Weights of a small image classifier.
Data: trained on cartoon faces, 17.4 epochs.
Rows from block 2 of a small image classifier, named by matrix and row number. Rows with one number belong to one neuron. Each number is 128 + 24 x the weight over its row's rms, rounded and kept within 0 to 255. All counts start at 0. Numbers have three digits each. After the name is the row's rms in percent of the matrix's.
After each neuron's rows are labels from the 100 images, of 14848, where the neuron reaches its highest value: "strongest on" is what is common among them. Only what is clearly more common there than usual is listed. The data: cartoon faces. In brackets: how many of the 100.
# fc1: MLP up (model.blocks.2.mlp.fc1.weight, 512x128), inputs 0-63
# fc2: MLP down (model.blocks.2.mlp.fc2.weight, 128x512, transposed), outputs 0-63

fc1.226 088:059143073124128125089173127142175098083134174108109109154175124153188138151153140144105130124105132141097108104144129142141159121109135124132120108156167113130108088091128098160110122172107131
fc2.226 093:165090109155172129143156130168100111133115142114144082172131161091147107132115161110116121112107122150113153135157156102130091108175152148102167142132126119107081137134097139137090115125114145
strongest on: top hat (30)

fc1.506 102:169166192124140137090145118158106141151126139134125133107139142105093125121191129089115140136125090134127156157118137117157100095149138108177135102122120128168134110105119119148153128173153102
fc2.506 093:130129124143105080134138105107124154136150108090128135170134128139129107113146090057128127110109141122115141130156167153208102090128141128108131150124106183127078108152206098100115121137120120
strongest on: spiky hair (58); pointed hat (38)

fc1.85 102:127095144146160176138100138135109085156121109087175109097102138107163123154080067139120146108132123107186116090119103106118106151144123173138147111108153141151112136128162154129146104156143146
fc2.85 112:092102150124137102052156132151116114102162148147122126077141119109121081132139133140166120128117129122082165137135172107124129107146106082107143090083130136106138122116170141089114091116119142
strongest on: a bun (27); a mohawk (27)

fc1.495 110:133134167120130132120130144161117101118122091151116163108116119103096111128078163063149153157144084130147092103132118106160156120125140113081140144114144146138132130131114138147151168127113156
fc2.495 122:134130118126183120093135088158101170104111126126103064114156128108116101181140134129074085169123129152120162110128117122111112211143119107099130154113148140124097106129161153126156118179099123
strongest on: a bun (37); red hair (27)

fc1.503 113:173155088142156109076125121178169143125111092126149119109124130146173149149124160078132103140118139136105160159089144133154141120121143145124100137103138104129129130117151119147144095096131121
fc2.503 121:108119143135130157156133166104139130093139091095080099132133135164112136101160152142123170112112179129095136146143202160143124119118147112155153111163122140146129113130118134162167132156127132
strongest on: spiky hair (37); top hat (31)

fc1.307 081:166120101113148157050140118143159120122117165148149134101108135137137131097130152109107149109153160168114132098118148125165110104136154146148109133118145165139120146088133108157120128120113139
fc2.307 087:115113094129150127106139132092144116146153128104129064148115121141104104133091164082123122166148107149142103150141122148106160120114133174114130186115196130122167137143152136124177133088102108
strongest on: top hat (25)

fc1.11 108:124135120093155180114144141154101124113159159097149133138173081119149119188136111194125111136110153138076144142110106154110131140113120161114153179135130101090113133106135123141161118154116123
fc2.11 097:099140123086139119141115096142115155141093105134155107146098111161127099155156085159128090117133151163093140118117165133074104123139128145156104143122133091128088130103077165138118108117091117
strongest on: laughing (76)

fc1.472 102:126098184140141135115092122080115124140107088120140110153108127136144108144119121145139133127099062141139140136125144155136129164091142148138107117109148143106128095151175134140137101155107137
fc2.472 107:135112133099183123132074094119117118155097134111157114099116101073119150163105090129116085130138150142141145121153138176142151108131116122132104104146166110086133147160114121083118157095120089
strongest on: top hat (35)

fc1.393 102:110103138130166136157122163181146101123168132137143115125160138112133143116141124116135144139149162116117095153129123099172127140092134129123114127094126161100151157143126081126127085135117130
fc2.393 105:146122140147210141111124145109097131149114104086156167129121147100156121163098142158124143144094149125135107102149125126137148141113146134143151126124074132124130121134177118164116186127115094
strongest on: curly hair (54); long hair (36)

fc1.462 117:085161119124131100161115129160124117136138094146041131155111119138164145104137149115131116131150148147098108139089121136142090110123158168129156120128114122165139119100128158135169166116150136
fc2.462 123:133161145128158136117115130115150129139120173076129110131142118128153111064129122095090131148063181131187106140106131100102131124109148120140161121121140114116116129117160108120185100123156120
strongest on: curly hair (62)

fc1.271 066:133173114097135101152113125127152108189119105084118153109134122124100117172112120112126108158110131133104101134135121109107110127119121145112098156150135124103151087136134164159115117097127110
fc2.271 069:094181156146137115101143213114139164096137122107135138105109133105169140120136135118133164161156106136117115129114116186157135130125174116110108139142172117124107138134122119169111102117119087
strongest on: spiky hair (57)

fc1.66 085:107117123110127109132151130091130067141128126099129121098167155144070139145145101112078161116128162140138156123126162106174109106119165116128111157125132121128134146139090144177123140116103119
fc2.66 084:119154121137115146094157101113126145143154088151104103103134116132112108164135115076179108078113116112187119123108068124171108158141124097116129102150066124138145158134108136126157135132140158
strongest on: laughing (47)

fc1.9 096:111103120119107151126152118121109132149097149167109151121110117171105087127120130090095135145127075131151114129099129120129167109143137145107139078104149102104116120105122098162166119181085170
fc2.9 100:162106126103106086129113131137164114148119128103108105158111114143099093150142077133119132144110141130104144129124103135166097113149125095167145129108136118111113135159108169121154156095156117
strongest on: curly hair (62)

fc1.53 109:118156166126078095106116066142147147136143130117126093156104128200165141135202161120134183108119128118126164117147116107128110123114124157104092136170129120157135153116165104135159115157096146
fc2.53 112:142142145123171151155170157114117093152112110093147168144106118126150112117093139118122171160091150138168080154141134129121144103108152131150139107123124125117105116136123131139134128160136152
strongest on: spiky hair (32)

fc1.221 103:144157135135161131119147129128094100111156152133120135095168140141122140120127135138075125130138148135112161109128112128111127077083187144106109161117137140123160155106090167117109141186142124
fc2.221 096:088153131152130096133085133114142162144131139135144144144109177145098149107138169133117166132094134092145135173124159124126105109124156145169165130118140095101122115127094127147078109147079091
strongest on: laughing (44)

fc1.460 112:152145124082135129152126101133151123078110149135106165148137143144132110088127099137189106151148139113131126112150125154162178135130114112151105099107154100151100140090104161101104113137155183
fc2.460 100:127125150146121129112094134117149149132122147099108097156127165137096151131122137124127118129158152128106098193122104123149138149175139183131092101112141111155109120148091096177126124090176142
strongest on: a bun (42)

fc1.450 109:119119164111096072145095118193113148100133111093088137129116132143112099107118080105150170128122099139135120095154095092143154125175096141122146106103090137170141123123116142130117112143152163
fc2.450 111:113110104168189099157131115139133158146146150089116095132147126119101133124113120122145124150093125145108122156152085121130169150145118067112164161110140156130069124122105117115130144133147141
strongest on: a bun (69)